Rows from block 8 of the encoder of a small image VQ-VAE, named by matrix and row number. Rows with one number within an expert belong to one neuron, the router's apart. Each number is 50 + 12 x the weight over its row's rms, rounded and kept within 0 to 99. All counts start at 0. After the name is the row's rms in percent of the matrix's.
After each expert's rows are labels from the 100 images, of 14848, where the router gives the expert most weight on average: "patch colour" is the nearest of a few named colours to the mean colour under the peak. Only what is clearly more common there than usual is listed. The data: drawn small creatures on textured ground. In brackets: how many of the 100, against the usual share in percent.
# router: router (encoder.blocks.8.mlp.router.weight, 8x128), inputs 0-127
# gate: expert gate (encoder.blocks.8.mlp.gate, 8x32x128), inputs 0-127
# up: expert up (encoder.blocks.8.mlp.up, 8x32x128), inputs 0-127
# down: expert down (encoder.blocks.8.mlp.down, 8x128x32, transposed), outputs 0-127

# expert 6
router.6 099:47 41 38 48 26 53 56 41 51 58 44 35 48 45 49 62 62 39 63 46 15 73 48 60 50 50 37 42 51 58 31 49 46 50 61 45 77 55 79 60 53 56 57 55 33 56 49 56 49 45 51 61 43 70 40 64 48 57 70 56 70 49 50 36 52 49 45 59 42 73 62 43 36 58 53 39 45 50 42 95 60 60 59 51 40 53 58 43 58 46 52 48 51 53 61 39 47 55 24 63 66 48 61 66 54 42 53 54 49 44 33 23 73 47 54 53 60 41 64 42 30 67 61 40 73 30 56 47
gate.0 125:47 53 27 71 36 52 53 48 61 53 55 49 47 79 51 74 77 32 50 67 50 48 48 69 50 61 61 70 54 46 31 62 47 47 48 30 49 53 48 61 66 60 50 50 39 63 47 55 66 55 34 34 49 41 34 51 46 47 57 49 50 52 56 49 46 45 45 52 48 67 55 30 48 64 67 37 36 44 41 60 51 55 35 37 53 49 65 56 52 29 57 63 30 36 45 33 69 54 34 22 48 55 46 74 18 55 39 58 38 53 51 51 67 50 59 56 65 28 55 57 42 45 66 19 41 44 54 50
up.0 114:44 60 54 48 44 82 44 31 45 41 35 53 47 52 64 59 66 59 51 41 58 49 51 55 57 42 43 53 56 63 48 44 44 45 56 50 45 51 56 40 42 44 45 57 57 48 41 41 50 35 50 77 42 46 68 53 53 43 33 51 62 79 47 44 39 51 62 50 49 48 56 61 54 61 43 64 62 44 56 51 56 55 28 54 31 58 50 54 72 69 59 05 59 68 16 37 36 67 57 50 59 43 68 27 65 50 48 66 58 29 44 54 56 55 49 48 55 52 51 41 47 11 67 58 33 36 56 56
down.0 115:63 60 47 47 46 32 52 32 68 44 51 76 45 56 48 47 55 65 41 52 60 41 48 23 40 35 51 39 41 57 54 41 50 61 56 53 40 40 49 52 48 66 56 37 50 50 45 62 58 42 51 65 51 55 68 49 33 61 45 56 63 65 48 65 40 47 43 43 64 76 44 48 49 48 26 48 57 46 49 52 56 61 38 54 65 55 57 57 42 50 90 48 48 43 23 42 00 65 38 56 52 52 46 48 17 48 56 48 66 49 51 35 42 50 40 43 49 63 40 26 53 46 61 44 44 52 62 49
gate.1 105:56 42 46 57 58 52 58 41 26 41 48 39 58 55 53 63 37 36 61 52 45 63 52 60 46 36 65 64 22 33 44 46 65 58 70 24 48 40 49 61 65 51 44 40 54 81 41 54 63 56 52 51 56 63 44 45 44 38 51 56 59 58 42 43 52 44 44 60 38 44 53 41 30 26 56 26 59 73 41 40 57 51 31 47 40 38 61 58 48 51 51 52 34 44 49 70 79 55 32 72 33 63 45 65 29 37 33 69 36 42 35 53 48 64 41 50 39 47 61 66 47 65 57 39 34 58 66 67
up.1 100:54 50 47 40 36 56 48 51 52 46 65 65 42 34 47 46 64 57 37 43 41 45 57 44 54 36 21 00 85 78 55 52 38 46 49 81 63 56 63 34 40 51 51 39 50 25 55 44 46 70 41 52 46 51 59 64 47 47 48 61 36 33 62 57 60 50 45 41 51 58 51 50 55 67 40 57 31 25 63 45 61 54 44 53 67 60 41 45 52 44 49 56 71 63 47 42 21 55 54 35 60 48 43 54 66 44 60 43 54 53 51 45 46 50 62 61 56 55 50 39 67 69 47 51 60 48 41 52
down.1 091:46 56 51 62 61 59 51 39 43 64 69 52 48 34 40 54 56 51 49 46 56 57 48 32 47 42 52 59 50 82 70 28 52 37 49 50 49 70 38 61 28 50 54 50 58 63 57 52 53 14 40 65 54 32 41 43 60 56 62 48 61 61 49 51 34 48 53 42 63 45 37 64 44 46 51 56 44 59 64 52 59 16 63 37 40 52 33 36 46 54 61 55 66 41 70 26 29 70 37 48 45 37 60 66 27 52 60 56 51 61 47 54 53 45 64 50 61 53 52 44 46 21 57 66 83 48 43 61
patch colour: grey (57 vs 24.1)

# expert 4
router.4 107:50 43 56 60 52 52 51 61 30 42 62 57 50 50 49 51 49 52 19 56 87 56 26 56 46 47 57 51 55 39 57 66 64 60 40 51 62 48 33 61 51 47 53 49 75 56 53 49 48 42 34 51 54 48 68 64 47 26 52 51 23 48 58 60 43 38 59 61 50 46 40 45 46 41 37 63 40 44 69 20 40 33 59 50 60 40 50 54 55 55 58 62 66 58 56 72 53 55 26 45 33 56 29 81 53 56 93 48 51 42 62 60 34 56 53 50 40 57 37 49 64 41 49 37 46 58 58 50
gate.0 085:55 57 37 71 62 50 56 25 48 66 50 56 67 58 43 51 49 74 42 55 60 58 61 56 54 54 49 06 41 62 58 57 43 59 44 55 59 51 74 55 38 49 33 51 48 47 52 36 51 68 60 30 45 43 49 64 38 44 51 62 44 56 54 36 51 46 45 48 48 45 50 53 35 56 50 18 40 31 50 52 44 49 64 57 43 49 48 54 40 40 22 67 55 54 31 54 60 29 46 56 33 47 54 49 64 64 34 50 62 54 52 50 33 42 44 67 47 63 56 50 52 85 24 58 81 34 57 47
up.0 093:37 46 69 34 50 33 47 78 43 52 41 53 47 36 54 51 56 30 50 43 53 57 43 27 48 32 41 98 52 31 35 51 67 31 73 52 38 48 45 34 51 63 70 56 37 52 36 55 60 53 40 61 60 54 45 34 66 60 56 51 60 42 40 52 51 53 57 53 45 41 59 53 62 36 52 41 66 57 45 48 59 56 48 37 36 60 51 46 59 62 73 34 44 50 90 55 46 62 47 48 54 58 54 50 71 22 54 48 42 39 34 60 55 58 59 45 46 37 38 52 49 43 74 41 49 52 39 44
down.0 098:53 75 40 37 45 43 51 62 52 41 41 45 62 35 49 60 26 47 38 64 48 39 53 39 36 45 39 31 39 50 56 70 42 52 48 44 56 55 72 44 60 52 59 44 56 20 61 41 63 57 47 45 54 54 40 42 49 53 39 58 56 52 41 47 60 53 54 45 36 65 49 54 36 40 59 58 56 61 42 63 46 60 62 50 45 37 61 38 63 68 29 34 46 51 63 70 40 32 39 39 55 75 42 22 93 66 48 40 48 53 40 44 63 61 49 83 54 61 45 42 38 32 53 36 66 70 53 48
gate.1 105:48 47 33 43 43 66 54 63 49 47 56 34 48 13 29 72 68 39 39 55 54 60 65 61 56 53 43 58 62 36 51 47 52 52 44 46 58 41 30 46 36 63 75 75 40 44 60 29 47 50 42 44 19 37 52 49 58 53 61 52 25 37 35 42 38 56 52 51 41 31 65 52 48 50 59 40 40 49 51 44 38 45 58 31 50 43 68 61 68 56 80 57 34 51 64 53 48 33 41 31 54 43 49 65 36 58 44 50 49 64 56 36 56 49 58 61 79 45 49 57 67 53 71 34 52 58 40 45
up.1 108:42 42 51 31 44 33 41 39 54 60 63 52 55 72 54 40 34 50 55 57 36 28 59 46 42 38 44 52 50 67 45 49 55 56 30 53 60 49 54 50 49 46 43 60 37 78 44 69 47 64 55 44 69 44 46 55 42 51 41 53 53 46 61 50 54 36 43 50 35 80 54 52 63 26 36 37 35 50 44 60 56 44 39 42 43 49 36 35 61 51 59 47 55 42 99 43 61 56 60 17 49 52 54 46 60 40 48 47 57 56 50 60 43 43 65 52 19 63 56 53 50 61 63 53 70 53 49 46
down.1 110:31 52 48 47 57 62 44 43 51 46 54 42 56 30 67 52 54 49 43 55 51 34 32 65 47 69 61 67 46 59 46 42 61 31 35 48 22 43 55 35 32 58 53 47 42 76 46 68 39 37 47 57 51 50 47 28 55 51 54 36 35 65 54 38 59 61 38 58 55 42 65 46 61 59 72 72 43 61 42 44 51 46 73 60 62 60 64 43 35 56 56 32 48 50 65 60 47 34 59 46 44 30 48 83 45 54 47 52 46 48 43 62 60 31 48 46 17 34 53 59 39 43 65 50 16 44 44 58
patch colour: brown (61 vs 28.9)

# expert 7
router.7 090:31 48 39 49 31 55 48 61 49 66 72 34 52 60 47 41 49 36 46 71 53 43 62 51 48 55 49 51 45 41 40 58 55 48 43 39 36 55 35 52 37 67 40 50 55 49 34 31 62 36 31 44 37 41 20 48 45 56 80 44 66 46 60 73 50 53 42 49 27 64 49 67 51 68 71 36 47 50 52 87 46 55 47 49 75 57 57 48 43 36 35 50 35 45 38 32 49 43 17 45 39 53 32 54 41 49 55 44 51 60 73 67 39 50 61 57 38 43 50 57 68 46 40 31 51 55 50 51
gate.0 094:44 45 62 76 39 52 48 58 65 36 25 73 38 46 53 58 57 39 49 63 63 29 43 62 36 44 51 48 58 65 48 50 35 67 45 54 46 56 41 47 29 53 71 52 53 58 52 51 39 37 40 58 63 52 53 42 56 70 54 36 63 40 45 56 39 41 61 52 53 54 56 58 61 70 44 48 34 42 54 59 46 42 52 45 53 23 76 52 65 56 55 40 57 49 40 41 53 59 29 51 59 63 46 71 30 57 61 67 38 55 58 49 74 44 66 46 86 53 32 32 39 40 48 17 44 62 46 36
up.0 093:43 46 63 32 51 66 57 46 45 48 26 52 51 23 47 15 50 44 50 51 44 64 59 55 53 56 62 88 55 48 59 43 69 36 54 47 56 60 53 52 42 49 51 56 55 69 47 45 34 26 48 40 57 41 58 43 35 45 50 60 44 59 54 35 41 46 47 38 28 46 37 47 47 44 48 34 55 41 43 64 61 50 51 46 47 48 46 21 60 56 92 41 61 57 63 45 23 52 64 59 44 74 47 46 56 43 55 23 26 42 36 51 41 60 45 53 43 43 52 59 65 50 64 52 42 29 53 64
down.0 107:55 40 46 76 47 47 48 66 55 32 42 62 67 84 45 30 37 43 35 66 42 45 64 52 39 64 56 33 50 45 42 49 39 41 62 46 45 62 41 44 50 49 51 68 43 34 39 65 45 68 42 45 61 43 64 30 46 61 60 70 32 48 46 70 47 41 49 58 29 49 52 61 60 55 52 40 36 61 49 67 33 71 27 57 44 40 63 52 54 57 34 46 29 44 38 68 67 38 41 71 42 68 57 39 56 55 60 37 55 31 55 42 48 65 65 60 47 35 40 57 40 69 28 46 51 36 60 50
gate.1 099:28 48 44 46 35 39 51 44 72 61 41 19 43 60 66 36 49 67 74 63 31 44 63 50 37 47 55 65 65 47 41 53 28 51 60 43 52 53 44 45 42 61 62 58 16 62 45 66 47 46 50 48 47 46 58 46 41 66 76 52 54 56 42 61 63 43 35 60 42 81 51 57 49 52 48 49 46 37 57 70 47 57 56 44 61 61 50 51 47 69 56 48 50 50 76 44 24 49 34 61 54 49 54 44 23 50 57 40 66 66 56 48 65 28 45 69 44 52 38 45 41 46 65 39 37 45 54 27
up.1 092:35 49 38 56 50 80 38 48 38 54 32 25 47 80 49 81 58 31 63 40 60 65 39 65 40 68 58 49 46 42 35 50 47 34 51 73 55 52 72 39 58 45 41 47 59 62 52 48 48 37 47 42 66 52 60 51 47 31 61 45 64 37 47 62 55 66 57 76 53 42 62 35 58 51 54 49 66 42 54 39 53 49 69 52 54 50 45 78 38 54 60 51 41 62 66 53 13 56 37 52 34 51 50 26 43 54 47 57 58 51 52 67 59 40 49 60 53 60 46 26 52 46 62 53 41 53 55 38
down.1 100:65 59 36 19 33 31 59 49 61 51 44 72 32 65 45 55 65 58 40 66 50 34 60 56 42 51 50 65 33 42 68 51 52 50 68 54 48 55 60 46 52 60 43 72 38 33 46 78 68 35 43 57 22 40 38 42 39 46 40 60 60 64 64 41 43 53 60 44 37 73 50 64 46 56 49 43 67 43 49 33 43 57 60 49 47 43 43 37 69 63 66 49 45 36 37 47 43 44 52 35 47 51 38 32 30 59 32 54 50 37 54 48 63 40 47 45 57 71 58 33 40 53 38 16 46 51 61 53
patch colour: blue (35 vs 0.9)

# expert 5
router.5 104:55 61 49 40 65 41 49 58 55 56 44 64 43 47 45 42 53 63 64 39 70 56 58 58 53 45 63 61 66 36 54 43 44 49 42 52 29 67 61 52 54 38 71 50 41 44 60 44 59 45 53 71 48 64 59 31 69 70 51 66 50 39 52 34 25 36 49 42 49 33 54 66 59 48 07 54 49 27 61 30 66 32 57 23 44 50 45 57 55 62 62 45 59 64 48 54 56 53 69 62 46 47 53 65 41 61 37 64 68 24 52 23 65 58 59 51 54 50 54 46 39 51 63 51 66 69 45 58
gate.0 088:61 59 66 41 68 48 50 42 53 57 42 61 54 33 48 38 82 56 30 47 68 55 77 61 62 46 62 58 69 34 63 60 47 44 53 47 51 40 49 47 42 61 44 48 57 39 60 58 43 48 44 41 42 62 50 53 47 33 62 64 43 53 61 42 45 39 67 53 38 38 30 73 44 32 42 40 53 27 50 43 46 33 53 48 69 49 16 71 71 47 49 53 62 48 61 65 32 29 60 37 40 46 39 67 55 63 38 67 61 48 49 30 42 52 34 62 65 54 44 61 52 63 61 53 27 41 35 60
up.0 088:52 54 28 61 34 67 43 44 62 45 44 22 47 69 65 54 23 48 64 52 49 33 48 50 45 53 47 44 41 53 45 40 51 50 50 51 48 67 53 56 52 24 58 47 53 48 46 33 63 44 38 65 55 56 53 55 49 61 52 49 54 50 37 44 49 57 49 58 65 63 75 25 60 67 61 51 46 69 56 61 41 51 27 46 35 38 72 44 55 68 44 28 46 47 49 38 82 68 49 50 49 29 70 36 62 44 50 38 35 54 59 50 61 47 74 41 53 61 47 43 51 51 22 51 81 46 59 30
down.0 096:44 32 36 44 54 56 49 60 57 28 30 32 51 43 64 38 45 57 39 53 47 45 56 59 56 66 59 46 58 49 50 57 50 51 56 53 51 59 57 53 55 54 62 66 53 42 50 65 33 55 54 55 48 45 30 45 44 30 59 42 24 30 48 63 64 56 44 69 64 26 68 40 57 55 62 46 47 54 41 49 41 62 53 64 47 38 65 70 31 51 26 62 42 74 56 39 34 37 81 59 36 76 58 48 88 51 48 40 55 56 54 70 47 59 55 55 59 44 44 56 64 32 54 69 32 56 41 35
gate.1 100:56 52 46 43 72 50 67 82 53 38 51 40 42 42 51 34 52 45 67 42 46 71 61 59 56 34 60 32 54 52 61 59 50 42 56 34 62 35 51 43 36 59 60 33 33 55 47 84 47 59 42 39 61 52 60 57 41 58 61 58 58 62 51 51 49 48 38 29 64 66 45 43 38 38 40 52 66 52 39 49 63 61 59 47 23 56 48 34 26 56 68 50 42 53 54 63 74 36 42 63 49 61 50 70 27 38 40 53 55 42 32 49 52 67 28 60 44 40 63 57 25 57 65 35 60 44 38 62
up.1 105:43 51 50 50 54 50 31 49 57 56 35 52 29 57 52 39 33 44 57 47 56 38 34 62 42 51 46 74 54 47 57 49 40 55 47 20 45 44 56 68 77 48 62 41 56 40 70 32 41 46 47 61 63 46 52 38 70 63 47 56 56 55 51 52 36 51 58 48 55 44 57 25 59 56 40 60 43 67 50 53 65 42 37 41 41 31 77 32 27 55 61 37 38 54 59 40 65 78 71 61 58 56 53 43 39 61 45 50 43 34 61 40 52 59 58 42 53 57 47 50 49 39 38 53 27 94 68 60
down.1 112:41 50 48 44 58 56 56 50 52 41 54 30 75 63 68 43 47 34 36 42 44 49 70 35 65 20 65 65 64 47 39 49 50 24 29 54 45 32 64 41 49 53 57 60 44 53 42 40 51 52 51 51 57 32 44 34 45 37 53 50 57 50 32 37 58 58 49 64 53 63 76 59 53 49 61 58 60 74 37 61 37 71 70 62 51 25 53 60 52 37 51 23 33 68 62 53 48 56 52 41 45 49 54 61 44 54 35 55 62 40 33 64 72 44 43 64 64 63 43 52 49 21 53 48 59 64 57 37
patch colour: brown (73 vs 28.9)

# expert 3
router.3 111:59 62 63 57 42 48 49 47 38 51 53 53 51 50 53 42 46 47 53 27 98 68 66 40 56 56 57 48 46 56 41 56 36 46 54 52 57 65 49 48 43 52 38 37 69 52 51 61 57 47 38 31 45 37 54 35 55 25 29 29 69 64 38 60 55 63 45 49 48 61 44 49 33 53 75 40 50 55 63 70 38 40 36 60 54 52 61 60 53 34 54 50 63 59 48 54 52 68 88 44 48 45 44 28 53 42 70 54 43 66 34 82 39 51 40 52 47 44 59 55 42 52 49 60 28 52 60 36
gate.0 086:59 57 39 73 46 32 50 51 46 40 73 45 53 77 54 47 64 45 41 48 56 47 56 47 49 39 54 71 41 34 54 53 58 44 56 39 45 56 35 43 50 42 46 47 71 51 42 56 82 63 49 68 50 67 53 37 53 43 61 50 69 54 51 50 26 42 54 42 72 55 46 36 51 70 54 62 52 48 49 46 50 48 48 49 51 47 30 56 41 46 35 43 61 50 00 46 48 37 49 37 34 34 54 49 59 55 66 64 57 47 51 57 41 57 26 70 39 46 54 40 46 49 10 51 49 52 49 53
up.0 089:60 63 55 73 55 47 53 69 46 45 73 33 66 56 63 19 40 56 48 42 62 58 47 78 53 58 53 54 39 51 62 51 49 53 66 10 41 50 34 41 54 37 30 36 61 63 35 54 56 49 47 37 39 48 56 44 45 55 51 55 67 63 44 56 43 55 44 43 62 53 44 29 41 56 67 63 64 66 53 67 41 48 39 63 64 39 35 45 48 38 45 47 53 40 24 45 58 45 57 49 52 49 55 34 18 40 52 47 43 65 44 67 42 79 24 54 44 41 48 57 39 55 29 48 42 61 43 47
down.0 088:52 41 59 24 48 53 43 52 55 53 54 51 42 43 46 49 53 33 55 50 66 42 59 32 43 32 59 56 63 34 48 40 43 52 56 54 60 53 31 48 43 44 50 40 68 60 61 25 47 36 49 33 60 47 54 44 55 58 68 67 47 66 57 47 71 32 51 59 72 32 38 23 45 40 55 58 33 36 45 57 59 60 68 55 61 66 25 35 44 48 64 47 55 48 11 53 33 51 58 64 66 38 53 69 53 34 38 60 34 58 54 55 54 54 45 36 61 45 58 50 39 47 73 65 78 53 28 47
gate.1 064:34 48 40 29 21 66 45 45 57 58 50 41 55 58 44 59 43 53 58 48 45 51 34 43 45 38 54 82 60 53 44 61 43 61 40 54 50 42 59 37 34 53 69 54 33 51 62 52 19 66 70 82 44 65 65 57 48 50 51 51 52 47 40 27 48 49 44 43 35 47 37 74 68 30 43 54 37 56 53 53 47 46 40 48 52 66 58 46 43 41 80 25 66 60 99 42 43 61 39 45 58 57 50 53 50 56 47 46 52 49 50 54 65 45 35 41 40 47 57 57 50 47 65 57 40 48 47 50
up.1 065:33 48 51 35 61 58 55 48 43 65 47 52 48 40 38 68 38 59 52 60 36 34 43 38 39 55 50 39 61 77 49 44 56 62 51 56 52 50 50 60 46 30 58 55 30 40 58 52 38 55 67 65 64 66 50 74 42 60 66 52 69 40 52 43 45 59 57 68 58 66 69 37 52 39 18 67 47 49 41 21 44 35 36 43 62 47 60 53 44 73 30 49 49 65 38 64 39 56 32 76 65 61 54 52 52 52 54 48 61 41 45 50 66 51 57 34 54 57 47 49 27 30 64 71 67 33 48 40
down.1 072:51 47 29 46 55 61 45 39 52 40 36 55 53 44 53 61 60 61 33 47 41 62 53 56 48 58 52 47 30 39 43 59 51 56 70 46 43 40 43 79 46 67 63 33 49 45 51 24 60 37 49 35 29 45 63 61 32 61 54 47 41 72 63 43 48 40 47 56 48 46 54 31 66 33 46 43 50 60 54 76 56 43 47 46 52 59 47 49 62 58 38 51 45 53 33 54 66 62 54 55 47 34 47 24 93 58 45 52 48 53 55 40 45 55 44 53 73 71 58 61 41 28 38 54 85 76 44 55
patch colour: pink (46 vs 16.2); white (43 vs 9.8)

# expert 2
router.2 091:66 49 48 54 43 38 28 45 52 37 33 48 47 55 46 47 57 47 71 70 40 50 37 60 46 48 28 59 58 68 38 56 58 57 43 49 26 58 56 53 56 40 35 55 55 47 50 50 51 48 45 42 48 51 29 30 25 67 29 59 62 46 49 34 41 57 52 59 37 69 65 51 49 65 04 31 72 57 64 37 52 40 39 57 39 41 55 45 39 60 45 53 46 50 38 40 59 43 87 51 51 47 69 54 55 30 71 55 48 40 53 31 45 40 49 41 47 48 55 65 29 48 49 73 49 49 54 49
gate.0 099:44 55 42 60 46 65 51 84 55 41 34 31 43 18 56 50 49 29 66 34 43 54 43 61 47 48 44 56 45 66 46 71 51 60 57 40 54 55 54 52 65 53 52 69 41 33 66 58 51 47 39 55 47 65 71 55 47 64 54 54 38 64 45 39 32 38 63 62 81 55 53 36 52 57 37 49 59 61 54 62 48 42 38 50 36 41 69 51 26 50 66 42 38 35 42 49 82 55 47 62 54 57 52 42 41 35 50 66 49 34 33 36 51 50 47 45 84 58 51 57 45 52 62 44 47 58 22 47
up.0 102:45 50 65 37 38 47 46 27 60 64 62 61 53 82 42 52 45 58 40 58 55 45 56 37 40 43 58 42 59 41 47 34 44 39 47 68 51 46 63 43 30 46 69 34 45 70 53 44 34 47 61 56 56 30 27 49 58 56 49 45 39 34 58 56 66 52 41 47 24 47 33 67 51 41 64 50 45 35 52 52 56 61 68 43 57 66 48 45 55 55 40 64 62 66 61 48 19 52 57 27 45 52 50 47 66 73 60 37 53 57 74 58 58 44 62 62 21 51 41 26 42 42 33 48 57 40 76 55
down.0 099:45 55 55 66 53 59 40 32 36 55 64 61 40 25 50 54 66 38 59 62 77 46 35 51 42 37 30 53 56 48 60 38 61 38 43 53 51 66 41 52 38 41 38 50 52 60 62 73 49 35 52 58 59 61 34 55 50 48 57 67 40 41 54 50 44 58 53 51 54 20 29 41 50 45 47 29 44 43 46 40 56 41 32 52 38 64 70 50 63 50 50 55 80 44 69 39 42 42 61 53 50 20 46 41 40 54 51 59 28 76 61 71 49 50 61 48 28 32 59 46 78 68 56 41 45 51 49 55
gate.1 104:43 20 43 59 47 59 46 85 58 30 48 42 49 48 50 55 59 53 59 56 52 46 53 67 45 84 39 34 71 53 37 60 52 60 50 61 37 65 38 49 72 67 40 54 52 41 58 54 75 44 40 30 38 36 51 34 42 46 58 48 41 52 34 43 39 54 53 54 37 63 62 35 51 42 37 68 57 53 57 50 40 28 59 53 62 39 31 54 57 66 53 40 41 56 47 48 63 34 60 46 50 51 61 46 42 49 61 62 60 44 53 52 52 36 61 23 47 49 45 57 36 18 56 44 15 38 51 37
up.1 108:54 71 40 17 53 48 54 38 42 57 51 47 45 34 55 48 45 28 45 44 53 62 35 42 43 39 52 47 51 39 55 54 54 38 56 40 71 46 68 55 57 49 42 49 54 31 46 56 43 50 44 59 55 67 50 54 66 45 58 51 44 60 58 50 52 43 44 53 65 35 48 73 50 39 46 89 59 40 49 49 45 52 42 57 68 49 74 67 11 52 62 34 54 50 53 49 54 66 38 60 59 26 37 46 53 48 59 57 52 51 38 56 54 55 64 66 59 37 48 49 34 58 40 36 70 74 94 45
down.1 085:40 47 43 44 71 25 36 72 43 55 45 47 59 51 63 48 46 25 58 36 46 53 46 18 67 37 59 31 55 60 40 57 42 43 52 43 43 58 49 32 45 70 46 48 56 46 41 15 57 53 48 53 64 49 53 72 48 39 56 39 60 32 28 42 65 46 53 50 52 56 55 47 56 49 55 53 47 57 50 40 49 58 52 58 50 45 54 48 49 29 42 18 31 60 44 37 91 45 64 40 51 70 48 73 44 57 48 48 63 32 38 67 57 55 57 48 61 54 47 52 55 24 61 58 35 40 59 38
patch colour: green (33 vs 2.8)

# expert 0
router.0 101:56 37 39 51 64 52 52 44 58 52 55 61 58 56 52 48 44 33 30 61 32 45 66 52 45 45 58 52 46 47 61 31 51 37 36 50 60 42 45 44 38 55 57 56 41 47 41 54 51 56 98 60 60 47 58 56 86 55 55 23 50 59 38 55 66 56 44 36 61 33 38 35 48 43 63 59 51 51 54 41 51 61 72 49 59 63 45 56 48 37 50 54 57 52 46 70 54 49 35 52 45 46 34 06 46 48 50 48 53 66 54 84 52 57 59 53 60 45 42 19 39 60 49 65 38 35 50 35
gate.0 077:54 49 51 36 55 45 54 42 53 59 62 59 41 20 48 50 63 48 51 56 54 61 84 39 37 34 49 62 66 37 58 51 45 43 48 40 45 42 42 39 49 63 32 69 50 50 41 62 50 54 48 53 42 44 41 51 60 40 46 45 48 48 53 41 45 51 59 58 43 43 49 61 54 51 52 56 65 45 48 52 59 45 37 22 81 41 30 50 34 28 51 60 74 40 49 56 72 03 71 68 38 08 49 62 53 60 51 63 53 45 41 29 41 57 67 63 47 46 50 46 55 57 49 49 56 40 53 58
up.0 082:55 49 56 38 58 61 60 49 45 38 48 73 50 22 58 35 45 57 44 56 46 65 88 47 66 40 52 55 63 35 59 57 38 42 51 30 37 40 28 34 54 63 51 50 36 59 52 55 43 43 50 50 56 44 46 67 58 46 54 30 43 57 34 52 67 73 55 48 49 26 39 51 45 36 47 53 61 56 54 43 56 54 54 37 58 60 47 45 56 29 37 45 58 45 72 63 78 30 49 73 54 27 45 34 23 33 29 54 45 71 41 54 41 64 43 64 63 46 53 44 38 59 69 44 37 36 51 53
down.0 083:52 56 51 75 67 92 55 57 45 56 60 48 36 50 52 48 58 43 67 45 64 46 32 45 38 51 48 59 37 64 57 47 71 51 44 67 64 56 29 47 48 47 44 48 62 63 62 34 57 34 35 50 53 59 57 51 62 56 49 50 54 46 48 54 46 47 69 47 52 28 46 46 48 35 47 54 42 34 60 44 77 44 56 40 57 66 29 33 42 60 46 46 63 38 65 40 49 55 36 53 51 33 63 95 18 52 62 60 49 53 43 45 44 53 55 40 40 54 63 30 56 51 40 61 66 49 30 35
gate.1 044:39 56 55 67 36 29 50 47 39 57 39 49 43 39 52 36 53 50 56 30 45 51 42 27 36 71 45 62 43 45 42 41 33 57 53 62 34 46 50 49 59 44 44 36 63 67 45 59 50 51 42 49 49 47 41 41 55 50 37 67 74 44 60 52 33 51 64 62 42 65 52 43 43 77 39 69 24 41 49 71 56 31 48 53 42 49 47 75 81 55 57 47 59 55 41 45 38 71 56 39 39 68 59 59 48 41 69 50 50 25 52 25 51 61 54 43 33 56 39 35 69 43 28 51 61 64 49 74
up.1 057:40 53 47 37 45 60 63 35 59 38 17 28 70 74 48 43 37 51 58 55 42 41 53 64 36 51 55 48 64 82 42 39 55 59 38 47 78 38 52 50 33 46 64 21 44 41 48 31 44 58 54 38 41 49 60 66 55 56 53 31 41 58 55 47 58 52 50 30 53 34 58 41 43 53 47 40 40 65 50 44 49 49 62 42 61 66 70 27 28 54 20 46 37 57 43 46 40 52 46 43 64 44 54 35 50 51 51 51 40 59 56 65 61 43 39 70 50 57 43 44 53 64 65 64 64 32 33 30
down.1 074:41 70 47 72 49 74 61 39 56 46 55 49 30 44 54 50 52 50 74 49 58 53 58 38 56 65 39 36 54 67 54 53 62 46 54 56 48 78 37 49 43 48 62 23 46 44 56 64 46 53 50 54 28 55 28 24 40 30 41 54 53 49 30 41 52 54 51 58 44 44 51 37 34 42 27 51 53 62 49 26 65 48 54 46 58 67 48 35 58 60 53 55 56 62 51 62 37 40 32 27 41 33 40 90 18 50 47 52 67 40 51 45 50 44 63 63 34 50 66 60 50 54 43 56 44 53 50 61
patch colour: black (35 vs 15.6)